config.toml
train_examples = 147500
scale = 4
kernel_size = 3
widths = [80]
init = "kaiming_normal"
optimizer = "muon"
lr = 0.0081
momentum = 0.95
Rows from block 4 of a small image super-resolution model, named by matrix and row number. Rows with one number belong to one channel. Each number is 200 + 40 x the weight over its row's rms, rounded and kept within 0 to 999. All counts start at 0.
After each channel's rows are labels from the 100 images, of 14976, where the channel reaches its highest value: "strongest on" is what is common among them. Only what is clearly more common there than usual is listed. The data: numbers of one to four digits printed on busy colour backdrops. In brackets: how many of the 100, against the usual share in percent.
# convs0: first 3x3 conv (model.blocks.4.convs.0.weight, 80x80x3x3, each kernel summed), inputs 0-79
# convs1: second 3x3 conv (model.blocks.4.convs.1.weight, 80x80x3x3, transposed, each kernel summed), outputs 0-79

convs0.30,172,214,167,202,192,226,199,122,215,160,181,134,195,156,252,246,270,213,143,216,203,189,186,206,214,228,187,262,250,122,147,234,242,219,203,242,164,140,122,195,217,232,182,297,180,226,192,200,143,222,213,145,160,234,137,210,232,253,203,195,195,196,207,228,192,175,264,187,200,166,92,169,161,190,212,188,269,285,194,167
convs1.30,133,192,234,189,208,172,191,253,184,186,227,168,239,268,182,210,157,250,239,170,228,97,93,190,208,223,191,189,193,174,180,167,152,196,226,151,195,210,127,264,175,219,151,120,190,163,210,194,258,195,212,258,189,102,249,236,124,235,221,197,127,218,227,197,192,230,284,187,188,200,208,274,216,223,205,205,176,194,228,192
strongest on: bold (87 vs 46.6); length: one (65 vs 24.6); red ink (27 vs 8.4); last digit: 1 (26 vs 9.9)

convs0.22,158,172,233,185,189,268,185,286,196,193,229,200,260,168,286,224,166,187,184,264,189,203,177,135,228,269,166,229,177,205,187,148,214,213,189,231,216,242,175,125,140,189,170,240,205,229,229,269,307,167,194,215,220,195,201,236,189,203,202,175,138,189,171,224,203,207,201,237,191,246,295,177,148,212,149,262,159,204,157,112
convs1.22,226,254,245,186,222,135,229,254,243,202,213,204,188,186,148,200,249,209,145,186,190,179,290,292,149,176,238,220,242,202,224,223,206,218,190,206,209,199,178,324,187,196,190,182,196,212,200,204,119,227,242,111,216,248,245,184,204,216,200,233,193,177,204,249,213,177,194,194,276,250,188,255,263,213,274,189,277,276,214,229
strongest on: bold (85 vs 46.6); length: one (51 vs 24.6); yellow ink (28 vs 8.4)

convs0.4,185,286,201,229,193,233,216,252,178,159,179,190,177,228,239,153,182,150,186,266,183,126,247,210,246,163,216,203,135,205,154,190,175,210,218,189,209,153,127,270,239,224,150,183,165,228,249,187,231,149,182,229,185,156,205,268,262,228,163,185,124,273,259,179,229,183,267,275,152,167,184,171,158,204,210,151,195,211,191,124
convs1.4,236,162,217,159,205,158,178,255,196,245,192,160,302,182,174,286,206,253,154,223,195,283,205,213,163,196,171,261,195,222,166,189,287,227,184,193,171,231,250,226,208,257,169,154,228,259,195,240,247,206,239,208,181,198,201,161,173,153,215,159,265,151,181,206,254,209,292,171,223,215,187,147,227,199,230,162,308,205,176,217
strongest on: length: two (54 vs 25.2)

convs0.12,193,174,219,213,210,185,236,180,229,141,270,237,190,301,169,147,200,230,267,222,277,247,207,173,152,142,193,260,233,172,203,171,176,230,250,238,224,266,172,290,204,181,176,229,174,195,202,182,219,186,161,117,217,175,205,184,151,198,172,229,215,169,153,173,152,106,153,255,211,148,119,168,221,200,207,245,155,227,196,168
convs1.12,174,185,188,190,210,204,156,207,212,259,118,185,210,218,209,299,101,197,136,179,156,188,190,252,171,239,211,210,176,190,196,140,200,173,158,196,153,123,181,123,200,169,140,144,233,229,210,190,173,222,174,259,194,206,119,264,236,176,235,204,221,235,245,196,196,200,201,258,214,267,260,175,203,192,228,167,294,245,185,250
strongest on: length: two (58 vs 25.2); orange ink (40 vs 8.4); yellow ink (32 vs 8.4)

convs0.1,192,232,125,222,165,153,155,129,226,259,195,113,206,220,215,159,231,182,315,131,244,232,183,148,163,246,195,182,218,186,158,206,209,210,165,179,223,189,223,206,273,196,161,191,192,169,204,155,202,212,172,181,163,164,144,148,238,144,194,159,196,257,219,281,161,187,262,154,184,190,191,144,185,184,125,169,205,187,214,282
convs1.1,238,156,190,146,211,180,199,193,173,144,217,238,172,216,191,171,180,261,195,182,230,220,143,244,185,115,238,237,215,214,259,273,231,185,181,147,131,146,167,187,269,197,129,230,217,244,152,185,286,147,159,142,188,173,220,156,231,166,213,162,245,192,226,151,174,173,115,178,155,150,134,236,233,165,192,167,261,201,176,189
strongest on: bold (80 vs 46.6); yellow ink (31 vs 8.4)

convs0.28,208,135,227,204,254,228,190,220,188,178,185,234,162,267,78,215,204,109,229,99,237,214,206,193,243,202,198,213,235,188,262,192,208,170,172,257,196,165,298,225,194,187,217,194,187,218,160,181,271,235,192,194,185,108,165,203,172,282,182,214,154,200,188,177,186,159,218,187,165,266,195,235,190,146,257,250,232,158,188,195
convs1.28,224,248,243,280,195,205,236,208,195,232,182,183,152,209,259,165,174,269,168,193,100,174,280,188,161,230,237,228,171,204,213,228,197,242,162,206,232,224,196,189,173,188,189,246,191,156,178,240,138,235,237,141,233,288,186,233,133,216,202,166,286,212,239,238,216,220,198,187,124,128,155,155,203,261,193,161,262,237,161,213
strongest on: bold (87 vs 46.6); length: two (51 vs 25.2)

convs0.32,131,220,234,169,261,147,240,167,220,114,258,179,181,132,169,201,235,223,222,154,224,159,271,190,185,178,177,183,199,250,149,145,191,243,210,218,223,193,188,183,178,251,168,176,194,303,191,214,217,150,194,231,208,288,169,198,186,213,137,212,140,283,207,193,297,234,199,182,244,205,237,171,220,240,183,160,187,134,210,150
convs1.32,208,191,184,211,160,279,257,239,167,190,196,247,191,171,200,194,173,249,164,251,190,189,242,138,232,194,290,168,217,177,159,270,163,182,231,165,225,235,164,225,186,231,331,199,220,231,186,213,183,199,254,184,194,208,282,211,292,165,253,192,195,151,213,205,199,164,261,194,222,169,129,189,142,182,225,188,206,140,267,250
strongest on: red ink (85 vs 8.4); bold (72 vs 46.6)

convs0.8,190,224,134,154,218,210,198,229,220,188,199,228,266,131,197,258,180,191,225,214,154,214,204,210,175,228,166,179,196,214,217,175,232,268,231,166,251,194,180,207,253,221,217,282,148,236,234,96,227,243,128,157,243,114,183,219,213,130,134,160,209,205,164,215,204,226,185,181,149,256,85,238,235,211,234,174,199,188,185,260
convs1.8,194,266,286,206,179,165,201,205,223,212,161,86,195,217,209,122,239,151,167,231,235,205,181,189,240,195,231,223,168,235,168,207,170,141,177,188,150,221,196,215,191,231,188,173,202,176,192,310,165,215,192,190,166,279,173,244,196,167,238,238,190,188,149,198,173,164,290,224,279,215,254,238,129,163,145,193,234,224,229,141
strongest on: bold (78 vs 46.6); black ink (25 vs 8.2)

convs0.44,204,242,188,259,187,141,185,183,188,239,173,170,161,285,130,236,253,261,154,188,142,206,98,180,177,235,133,189,215,194,141,169,184,172,169,150,182,120,213,221,117,234,239,235,192,219,201,243,206,151,172,193,169,151,192,243,264,146,214,229,200,221,246,262,214,165,200,224,135,233,216,256,204,226,179,176,211,186,176,271
convs1.44,206,166,148,170,207,148,180,281,181,145,203,188,187,136,287,246,185,157,281,153,219,201,201,181,265,160,203,265,291,159,220,175,212,206,226,178,205,221,176,187,299,177,229,214,245,246,205,214,267,155,153,214,197,227,205,233,124,170,177,152,189,155,189,205,246,106,202,183,197,201,213,229,206,162,202,197,236,284,199,190
strongest on: red ink (50 vs 8.4); yellow ink (26 vs 8.4)

convs0.20,194,209,163,265,214,214,159,115,196,215,182,169,241,190,243,175,302,189,267,214,190,159,154,127,187,231,146,190,215,214,157,172,225,191,238,171,270,156,168,199,238,136,301,152,193,215,260,245,175,188,144,261,234,248,193,221,237,192,170,210,164,233,175,195,173,213,127,221,147,213,220,181,231,267,175,163,260,153,210,214
convs1.20,255,132,203,144,183,183,187,188,137,230,240,230,182,184,231,135,171,213,140,190,185,266,232,214,271,169,223,291,191,240,232,165,180,190,232,170,171,208,248,135,200,145,197,172,153,205,173,170,138,163,174,229,221,100,242,197,221,159,190,202,234,168,235,247,238,242,104,206,128,173,214,259,216,198,196,195,202,144,137,197
strongest on: on a plate (96 vs 40.3)

convs0.11,239,202,188,225,184,195,210,142,131,266,213,150,196,234,196,166,184,201,317,225,229,267,233,238,223,211,188,196,228,223,160,131,191,176,203,169,202,233,159,177,201,255,258,122,210,213,284,151,240,164,116,229,153,203,176,166,237,197,185,256,166,223,185,199,221,181,173,199,199,232,227,270,190,287,185,152,189,139,139,152
convs1.11,150,210,175,179,201,217,191,261,213,129,178,248,258,193,209,215,236,143,147,186,194,167,180,138,207,200,208,172,197,183,228,245,179,168,186,209,175,133,251,164,208,175,125,275,160,200,166,196,212,202,196,201,256,171,228,172,222,177,181,160,200,93,188,143,136,276,185,252,214,189,162,132,280,150,136,210,126,198,256,243
strongest on: on a plate (75 vs 40.3)

convs0.76,212,185,214,201,276,193,197,237,119,126,203,254,217,192,181,113,210,219,195,119,122,197,231,237,166,268,215,132,175,262,150,178,200,238,227,211,201,184,174,199,236,258,139,270,224,212,215,164,149,243,168,283,233,215,239,168,159,249,158,199,142,203,197,167,181,193,267,206,197,233,233,133,232,203,261,219,223,212,203,232
convs1.76,181,158,198,191,134,259,203,196,199,249,205,296,195,181,174,175,130,157,152,199,290,162,152,253,177,147,248,195,252,191,290,176,207,206,158,191,206,285,184,314,202,197,170,140,191,202,230,193,196,251,240,170,217,152,205,235,158,223,222,221,202,208,152,220,175,142,251,183,236,228,209,236,287,222,211,184,232,177,194,184
strongest on: bold (80 vs 46.6); white ink (65 vs 8.4)

convs0.27,193,241,178,211,197,125,146,212,184,117,203,215,161,208,220,217,222,205,104,143,227,176,177,231,142,256,117,187,187,240,207,209,179,254,174,171,214,155,223,226,137,214,228,108,194,236,165,220,222,191,268,213,224,228,158,254,252,202,225,173,220,190,264,304,200,214,243,132,257,168,187,225,263,205,212,211,184,178,197,141
convs1.27,148,213,251,159,231,248,231,246,175,245,217,251,195,215,186,250,203,199,198,249,123,192,215,174,197,151,286,218,246,158,213,165,232,218,215,203,177,230,236,183,184,127,113,249,208,289,211,227,231,226,145,197,247,194,161,154,171,233,232,181,185,158,219,149,213,116,183,271,208,232,208,195,165,163,141,169,142,252,245,267
strongest on: red ink (88 vs 8.4)

convs0.41,251,203,218,200,206,235,209,226,186,165,216,142,125,131,212,183,185,227,165,217,253,149,134,175,215,184,259,220,196,193,196,199,217,271,212,192,277,170,250,210,240,215,168,223,165,183,342,178,180,215,212,161,236,179,223,219,284,201,182,278,163,209,185,226,154,259,184,182,201,199,182,208,98,197,197,156,139,231,151,149
convs1.41,156,234,166,242,207,186,182,139,160,109,171,232,176,235,181,230,250,156,205,181,183,193,234,160,142,218,163,227,235,185,205,181,222,231,231,216,160,222,221,128,204,206,217,242,200,228,97,219,181,195,182,293,233,279,139,190,174,212,224,169,274,263,161,232,229,197,156,236,255,213,173,201,276,241,265,187,271,161,238,188
strongest on: length: two (53 vs 25.2)

convs0.21,205,199,153,191,225,199,234,213,229,156,215,284,146,177,242,298,117,203,200,260,209,141,175,221,108,154,189,215,129,215,203,201,191,177,219,209,199,123,200,205,193,163,261,200,269,205,212,164,193,236,178,253,209,242,166,315,235,199,158,179,190,195,266,219,228,189,224,255,166,196,201,188,192,146,169,188,125,220,166,148
convs1.21,230,241,258,179,235,204,173,222,149,252,160,237,171,134,243,156,123,162,130,246,191,186,168,281,235,158,194,207,258,241,215,196,228,233,154,238,219,268,183,230,288,190,196,205,257,240,211,181,243,165,211,162,174,198,232,213,161,182,227,114,165,219,196,206,210,118,144,139,144,219,224,236,222,213,177,215,274,249,196,198
strongest on: red ink (45 vs 8.4)

convs0.77,176,171,165,172,290,234,195,172,182,150,193,217,131,187,164,209,194,179,251,247,239,243,243,114,119,230,192,189,271,180,232,297,185,206,157,256,164,221,170,210,202,184,250,113,175,220,181,178,146,227,182,268,218,191,219,181,193,212,154,186,247,151,203,219,287,247,204,232,222,155,203,257,203,140,176,178,202,153,249,222
convs1.77,144,285,179,187,241,204,218,191,214,243,196,219,241,280,184,250,227,229,143,177,131,183,173,205,218,136,204,215,171,216,175,152,193,209,215,198,213,183,214,204,113,216,218,263,217,216,175,157,184,144,244,227,211,225,258,152,207,186,170,227,158,235,193,149,132,178,222,202,244,189,201,114,239,257,201,187,123,306,110,187
strongest on: yellow ink (44 vs 8.4); orange ink (36 vs 8.4)

convs0.33,225,139,206,294,223,171,181,174,147,201,202,196,183,228,96,155,212,153,272,167,162,180,261,198,227,219,170,144,166,187,166,199,117,177,283,203,277,219,205,135,201,155,186,232,216,184,212,179,139,231,119,199,229,216,266,238,204,181,162,156,220,204,203,210,217,224,222,166,204,183,252,179,245,250,170,164,122,168,154,223
convs1.33,189,212,266,112,214,216,248,221,237,240,203,266,211,196,156,178,157,212,220,244,236,183,234,218,153,234,183,161,243,218,158,275,245,213,150,167,184,207,210,180,179,217,251,282,138,185,190,186,179,229,332,210,213,210,233,214,281,244,192,261,172,221,203,212,196,200,164,144,196,124,231,197,173,247,223,258,181,225,205,119
strongest on: on a plate (68 vs 40.3)

convs0.37,223,194,200,193,182,151,217,251,214,197,178,221,151,160,156,272,247,162,184,133,181,260,134,169,173,167,242,219,173,240,202,200,184,212,189,190,255,238,235,191,123,234,185,147,181,178,156,162,164,273,235,159,170,203,202,181,217,277,250,199,193,326,218,152,171,159,184,232,170,143,169,254,150,149,185,203,186,275,261,198
convs1.37,223,189,171,233,228,261,172,256,219,221,239,254,250,199,209,181,215,232,217,283,154,187,276,173,175,212,219,190,228,216,246,221,247,237,235,232,205,180,225,224,221,217,230,248,272,290,290,252,275,254,209,176,179,228,204,211,182,221,180,201,234,163,109,188,194,164,253,189,250,213,225,172,296,251,195,252,209,138,160,215
strongest on: bold (80 vs 46.6); yellow ink (30 vs 8.4)